From a checkpoint of a small self-supervised image encoder.
Training: muon at rate 0.0093, 2800 steps, batches of 128.
Data: trained on rendered scenes of coloured solids on a plain floor, 48750 training examples, 7.4 epochs.
Rows from block 9 of a small self-supervised image encoder, named by matrix and row number. Rows with one number belong to one neuron. Each number is 128 + 24 x the weight over its row's rms, rounded and kept within 0 to 255. All counts start at 0.
After each neuron's rows are labels from the 100 images, of 14976, where the neuron reaches its highest value: "colour at peak" is the nearest of a few named colours to the mean colour under the peak. Only what is clearly more common there than usual is listed. The data: rendered scenes of coloured solids on a plain floor.
# fc1: MLP up (model.blocks.9.mlp.fc1.weight, 1024x256), inputs 128-255
# fc2: MLP down (model.blocks.9.mlp.fc2.weight, 256x1024, transposed), outputs 128-255

fc1.419 [119 138 104 135 111 111 118 115 162 118 156 104 132 153 146 133 161 142 101 132 132 121 109 145 137 117 147 123 130 134 128 139 150  94 141 113 134 129  90 134  96 129 154 161  92 131 161 109 118 135  86 133 118 132 123 104 125 172 143 194 122 162 178  91  90 129 158 139 102 133 114 143 164 124 108 144 100 144 145 117 106 128 140 116  92 159 120 140 141 151  43 121 119 150 131 128 145 102 125 140 114 157 109 134 113 104 161 129 100 151 159 175 148 140  81  99 131 143  97 148 132 143 139 140 141 115 155 147]
fc2.419 [127 133 121 106 151 137 159 134 117 202 106 127  90 134 124 118 139 150 150 163 112 131 112 180 133  90 109 108 129 105 121 116 110 147 128 106 132  94 164 161 141 139 115 194 109 149 126 131  92 144 172 123 124 106 107 105 125 119 134 133  99 148  77 102 154 131  72 124 107 125 142  94 152 145 147 117 111 107 157 128 176 134 141 148 115 100 112 144 133 126 241 131 119 143 120 183 110 143 102 107 150 115 109 156 111 155 144 145 119  98 151  70  94 120 163 119 139 146 119 101 121 143 127 133 136 153 121  96]
colour at peak: brown

fc1.498 [135 153 132 135 158 123 119 108 124 146 156 113 113 133 132  78 105 144 138 118 104 159 124 121 135 153 110 135 140 102 120 136 107 142 109 154  98 127  91 146 187 139 105 151  98 145 163 127 130 163  98 118 124 130 138 109 150 135 163 158 166 122 129 122 145 144 122 151 108 122 133 127 135 224 101 125 114 100 104 149 160 115  97 143  94  79  93 173 124 102 139 130 102 185 174 114 125 127  88 144 129 121 115 139  76  94  92 157 118 116 140 119 124 163  87 123 146 121 119 116 135 131 148 153 174 124 143  65]
fc2.498 [135 152 130 131 139 100 125  87 116 142 127 156 112 162 149 130 125 110 129 122 130  81 112 120 127 122 160 126 141 107 125 137 157 152 129 138 124 128 126 141 102 104  74 131 145 137 151  78 127 135 119  86 174 173 132 114 155 147 157 133 125 163 131 117 113 124 140 133 106 133 122 163  83 105 135 155 144 122  91 121 139 140 122 117 116  88 126 155 125  94 134 135 101 121 141 152 126 131 131 141 110 130  83  95 142 146 114 149 104 102 133 117 117 107 132 139 180 100  66 128 144 118 173 169 118 127 145  97]
colour at peak: pink

fc1.285 [131 130  92 102 152 141 126 138 139 123 138 117 103 111 124 132 125 103 105 100 153 102 140  88 104 120 111 166 116 155 109 126 147 108 145 123 162  89 116 112 132 105 114 120 140 168 112 103 151 154 108 103 114 144 120 125 109  94 102 135 103 145 124 107 145 132 170 146 150 135  89  98 162 106  93 168 129 124 152 136 139 136 170  89 168 157 137 122  78 134 145 136 103 119 146 126 136  88 137 149 118 115 131 120 108  94 154 117  55 118 113 136 118  38 110  92 155 144 146 137 125 123 118 168 115 123 173 134]
fc2.285 [ 68 136 134 107 127 105 119 135 106 156 122  89 113 110 146 133 100  75 116 101  89 132 111 100 101 153 148 145 143 128 124  75 154 138 117  80 133 125 150 151 153 138 144  76 104 122 135 128 141 117 149 118 109 108  95 121  69  99 130  76 128 128 168 150 131 154 110 143 144 121 140 166 117 134  86 120  88  96 115 138 149 162 100 117 129  77 109  62 127 122 118  78 116 178 131 133 111 125 173 123 111 135 149 139  86 103 131 132 108 138 138 131 132 118 143 138 150 125 130 164 143 133 135 158  78 147 174 111]
colour at peak: brown

fc1.472 [123 155 116 120 146  97 142  96 107 114 161 112 118 119 120 178 188 147 115  85  99 104  97 147 153 145 125 130 126 119  96  81 121 118 116  90 123 132 113 105 161 167 120 132  83 144 138  70 135 123 154 123 129 132 165 158 143 109 120 149 111 138 134 125 118 154 178 156 136 107 134 123 147 130 139  96 139 137  99 176 132 113 149 121  64 156 106 128 160 127  93 129 136 157 116 151 137 164 106 126 127 151 124 137  96 166 127 124  79 118 167 159 136 121 114 113 107 177 129 137 119 127 148 147  94 110 137 158]
fc2.472 [119 125 151 126 103  97 152 137  53 173 134 119 134 167 137 128 178 114 107 120 129 107 140 152 151 121 129 105 127  92 124 142 120 179 119 152  98 119 160 128 127 169 108 182 121 110 180 127 132 105 142 162 151  61 103  70 118 171 117  91 126 125 107 117 158 142  84 116 129  99 125  99 129 134 161 118  94 120 199 124 156 120 137 112 158 104 136 144 144 123 150 128 109 142 118  98 132 147 129 139 146 120 162 133 103 152 140 168 112 119 133 121 103 155 142 102 129 141 147 129 103 110 111 150 110 172 121 135]
colour at peak: brown

fc1.417 [143 129 135 106 100 124 126 121 149 123 159 122 136 135 117 126 120 133 144 145 115 113 127 123 111 107 116  96 132 107 138 147 129 117 122 157 144 141 166 122  91 165 130 148 166 109 130 121 116 163 163 147 146 119 109 146 118  79 124 102 121 133 120 118 149 119 164 102 131 133 101 149 142 134 146 144 115 154 135 103 109 146 106 103 162 114 144 135  87 140 144 100 133 103 103 104 108 178 188 152 143 170 138 101  94 131  74 123 176 117 159 116 141 180 155 163 146 123 136 125 130  95 139  89 163 115  99 144]
fc2.417 [109 128 125 152 119  77 150 124 158 132 113 139 126  97 125 117 107 147 144 113 133 121 113 105 106 136 126 166 155 134 131 122 109 138 113 125 148 117 101 125 117 152 132 106 160 117 149 129 148 142 167 114 114 125 144 125  98 177 146 152 159  99 147  98  88 120 177 162 129 154 124 117 120 121 119 133 202 119 117 101 103 168 135 132 132 177 105 111  75  96 113 139 125  94 132 142 151 117 175 116 113 185  84 133 146 151  83 102 104 120 156 153 119 100 120 118 150 145 142 114 125 157 157 114 124 105 160  97]
colour at peak: pink

fc1.479 [121 132  93 122 135 136 150 133 163 140  90 138 138 151 134 139  75 181  78 112 129 128 105 124 123 138 132 106 109 120 113 116 144 171 112 149 131  97 150 146 143 132 128  71 115 136 173 113 128 135 154 130 118 119  66 115 151 151 115  97 139 148 123 114 124 154  80  99 105 119 133  85 157 134 135 100 133 138 108 143 136 109 123 101 106 124 109 140 153 127 145  90 133  83 143 139 122 120 123 104 108 150 161 142 147 113 110 111 118 163 157 143 111 153 144 137 145 139 128 157 118 172 104 136 200 129 139  95]
fc2.479 [136 145 153 128 128 132 144  98 157 138 162 146 124 143 143 108 166 139 151 119 119 147 169 114 147 120 132 107 166 141 134 161 128 102 164 112 113  99 129 151 130 101  76 172 110 150 154 125 128 129  84 150 162 145 128  96 128  74 142  72 117 189 121  94 159 135  90 128 122 143 136 109 171 115 128 137  87  99 142 130 127 123 110 130 129 119 109 115 110 163 141 123  82 124 141  98 115 125  95 107 170 104 126 166 118 100  99 115 109 136 138 128 123 109 130 136 122 154  85 110  98  92 114  88 144 119 130 154]
colour at peak: brown

fc1.26 [102 114 101 106 139 138 143 115  86  99  94 106 158 110  89 102  94 134 152 125 179 148 144 120 135 120 123  96 142 121 159 113 128  94 153 110 176 105 157 164 123  88 141 146 139 151 109 150 132 142 140 123 101 140 133 142 223 161 156 103 138  79 126 103 106 117 119 122  86 150 116 206 144 120 129 172 154 148 129 101 121 183 116 123 106 163 134 131 136 184 112  82 149 128 137 121 146  68 145 111 111 127 159 124 166 101 107 122 115 152 137 146 158 131 145 112  66 133  87 157 164 133 141 115 149 121 109 110]
fc2.26 [143 119 164 127 139  86 102 153 105 173 160 115 132 148  97 124 161 120 123 136 111 138 181 106  82 165 166  88 120 141 155 133 144 139 148 146 189 134  96 114  87 152 120  71 133 110  87 129 112 135 150 126 141 133 114 127 163 135 115  77 107 106 116 107 142 113 104 141 138 116 139 113 129 126 150 124 155 121  81 141 114 122 155 144 114 129 173 113 128  52 124 122 105 166 158 118 114  90 129 149 138 112 114 142 105 201 117 130 120 107 127  62 129  93 125 198 152 141 149 109 124 125 128 143 108 104 128 116]
colour at peak: pink

fc1.310 [128  93 168 147 110 104 129  82 131 120 161  82 140 134 165 117 191 138 138 109 151 121 115 152 137 150 116 156 126 108 128  79 143 132 114  92  98 153 122  85 140 180 103 127 122 150 111 133 125  76 115  90  98 145 133 136 149 149  77 111 123 131 133  93 133 129 165 138 136 129 106 103 142 145 138 170 133 143 147 139 108 115 146 146  97 139 110 140 139 147  99 158  93  71 130 104 101  98 120 125 123 126 101 118 139 121 151 130 114 131 133 129 174 188 100 112 157 151 173 114 133 105 159 119 126 100 124 128]
fc2.310 [105 135 115 137 158 133 111 156 119 141 121  73 142 110 128 107 112  94 112 109 103 184 124 178 141 124 101 119 134 108 146 154 109 163 136 139  74 141 126 155 111 148 125 151  74 147 122 160 153  85 141  99 150 140 139 109 153  95  91 127 158 154 136  86 169 148  84 121 114 129 112 144 174 134 138 108 130 105 102 120 110 116 115 128 152 102 112  66 180  72 179 116 117 129 171  88 144 131 113 141 161 135 120 124 132  93 188 126 121 107  93 135  93 105 135 161 152 110 156 148 118 134 143 161 119 175  84 133]
colour at peak: brown

fc1.327 [121 103  92 128 120 143 122 158 124 159  98 153 170 102 134 158 148 180  80 138 142 128  90 103 122  97 135  94 153 121 121 123 149 169 145 109 129  73 126 159  85 137 148 145 110 116 137 132 136 161 159 130 164 157  95 133  95 100 181 127 116 112 134 141 141 111 124 156 103 118 140 112 121 161 131 183 124 147 171 125 126 156 128 128 105 160 133 111 140 129 124 118 126  69 118 141 145  92 148 133 100 109 141 172 146  89 133 133 149 122  99 122  96 132 103 143  89 167 134 167 154 163 129 162  98 128 140 113]
fc2.327 [152  94 132 159 156  91 109 121  73 125 145 111 135 149 123 175 158 152 108 113  82 158 124  88  96 147 125 100 112 121 131  99 125 130 121 128 150 128 129 151 113 125 118 126 106 139  73  75 142  70 122 124 112 154  76  94  98 134 125 111 119 148 137 161 135 133 139 177 160 106  95 162 102 126  94 145 130 139  94 122 110  93 115 112 164 148 138  94 143 126 154 145 133 140  94 122 111 142 132 152 135 140  88 134 120 100 112 134 157 159 121 125 159  82  96 169 122 118 136 117 112  95  94 137 116 104 134 174]
colour at peak: pink

fc1.694 [133 101 175 105 139 169 115 177 139 146 130 132 151 131 116 163 159 131 108 119 138 130 144 111 121 133 136 105  99 123 146  94 176 139 122 115 154 106 135 155 142 148 116 122 119 139 116 138 101 103 151 139 134 122 133 193 142 149 119 123 128 124 113 129 104 104  95 105 106  63  94 140 126 136 135 160 157 120 143 100 111 104 125 108 143 138 142 112 129 136 116  90 117 101 143 114 140  75 117 153 146  96 149 115 160  98 145 126 107  97 139 130  95  94 162 124 117 109 152 180 103 142 103 111 103  93 100 131]
fc2.694 [100 104 134 146 125 148 112 105 149 156 139 131 128 139 149 133 105 105 137 110  93 163 135 117 111 136 139 154 137 163 107 105 117 134 160 112 128 135 143 153 148  98 105 143 108  98  83  98 113  99 130 121 150 111 121 124 120 100 113  89 113 152 130 126 138 137 145 144 183 128 155 139 168 156 120 100 106 117 118 140 109 141  99 126 149 141 107 122  93 111 195  98  91 107 123 101  82 127 137 129 104 115 165 128 128 171 118 131 158 149 141 133  88 139 122 154 141 160 128 110 145  69 140 147 127  91 100  91]
colour at peak: brown

fc1.575 [124 152 134 110 135 135  85 157 160 126 119 111 112 157 133 155 139 139  94 152  79 121 108 116 138 104 122 146  98 129 117 172 101 131 144 140  89 112 127 143  92  99 107 105 149 109 136 152 140 105 165  94 136 129 139 123  79 158 109 124 134 135  78 150 117 123 149 125 140 166 161 151 174 102 158  87 161 140 114  68 112 107 158  81 131 104 153 133 163  82 148 151 139 107 134 126 128 115 148 148 110 121 160 155  91 142  85 148 118 124  83 113  99 165  94 161 175  82 160 119 126  94 148  89 129 133 118 154]
fc2.575 [170 113 137 110 127 142 116 126 164 147 126 139 122 113 153 184 142 162  97  75 159 125  87 117 135  88  98 121 180 113 119 117 119  98 132 120  76 144 133 137 179  81 140 106 144 144 125 111 154 127 114 158 135 133 161 130 130 113 139 165 176 128 103 114  92 109 161 110 131 122 102 106 138 139  96 118 107 157 176 125 117 135 145  93 122 125 118 137 140 165 113  98 160  97 112 123 169  93 166 141 107 130 155 140 127 104  88 131 136 116 126 162 130 135 143  62 112 114 137 162  92 157 144 143 168 130 122 102]
colour at peak: pink

fc1.336 [133 150 112 122 142 125 123 141 138 146 170 112  97 146 142 111 128 174 103 138 128 158 108 145 104 130 103 127 156 140 109 148 117 120 122 148 115 134 114 163 129 106 113 140 132 141 143 123  95 138 122 149  70 134 136 119 170  88 166 127  92 127 101 149 151 167 155 146 138 147  98 139 118 136 148 166 130 143 113 108 126 146  93 162 180 113 165 118 125 125 126 160 106 135 141  81 132 125 134  89 119 130 140 191 135 120  92 153 115 154 122 144 122 128 140 140 105 134 113 110 136 168 164 157 155  69 148 132]
fc2.336 [171 138 148 117  85 141 150 129 161  98 152 114 172 132 130 122 130 124 111 128 128 146 154 136 132 111 134 140 121 143  94 151  99 153 120  64 145 139 126 142 118 124 119 137  93 127 122 161 155  99 106 116 129 149 151 170 139 123 137 149 106 131 175 116 130 179 148 172 130 159 155  94 132 133 138  97 141 125 168 136 203 110 127 150 155 128 182 141 106 124 146 127 179 157 121 130 127 146 155 123  89 154  89 119  95  86 107 128 116  84 114 147 136 131 124 105 133  77  88 177  94  98 129 139 163 162 113 153]
colour at peak: brown

fc1.335 [152 116 103  89 153 137 111 122 114 145 165 158 137 146 118 101 124  88 145 144 147 159 132 138 124 104 118 112  92 118 140 178 126 111 120 137 174 128 144 126 122 125 114  64 142 132 103 121 117 144 136 152 143 147 148  79 153 121 123 102 121 140 124 111 193 101 151 134 117 103  88 150  86 103 141 122 123  92 116  78 139 113 105 151 140 128 105  82 124 134 172  64 163 132 106 115 142 103 146  98 121 151 131 165 121 124 132 131 146 167 118 106 129 116  99 127 122 127 149  99 128 135 132 126 136 113 109 150]
fc2.335 [121 145 133 134 136 131  74 131 114 119 109 113 158 131 133  94  79  73 172 131 131 138 149  81 113 156 156 171 139 131 111 137 128 142 112  90 178 169 118 111 150 126 141  82 163 125  90 105 132 113  86  96 128 106 100 159 116 135 127 111 135 136 125 130  98 123 153 125 154 166  86 144 114 128 101 174 149  91 132 155 135 132 131 146 117 145 111 140  94 107  83  90 126 121 114  52 120 116 130 149 124 156 153 105 118 137 119 144 157 107 153 158 124 131 125 145 156  79 122  62 130  92 131 141  83 159 133 122]
colour at peak: brown

fc1.19 [133 123 155 129  82 164 132 150 135 124 163  87 139 116 117 162 113  80 131 171 128  96 131 118 104  90 115 152  98 123 123 122  71  94  97  94 108 115 157 140 145  85 162  96 138 158  69 108 110 127 167 127 126 125 144 122 105 134 148 163  95 120 131  54 150 167 121  95  82 136 117 109 156  95 123 135  92  99 124 144 147 130 126 145 138 166 161 112 210 121 130 147 169 139 125 139 103 144  79 101 142 124 116 152 171 165 130 138 129 123 111  62 151 146 143 132 129 140 152  96 104 143 120 119 109 148 116 153]
fc2.19 [129 106 149 133 112  99 104 177 134 157 103 126 173 124 147 140 130 108 152 144 104 104 149 117 135 168 157 145 139 140 124 127 138  87 134 187 121 164 128 125  88 162 129 148 123 133 157 134 144 141 183 130 142  93 113 136 121 118 133 131 148 128 138 107 127  96 131 135  94 148 130 160 147 111 105 162 165 106  96 107 142 121 111 156 142 150 149 127 130 128  79 157  90 121 144 102 130 149 157 141 110 118 116 132 109 114 144  92 139 140 183 143 113 121 110  81 115 120  94 136 140  96 195 144 124 145 152 126]
colour at peak: brown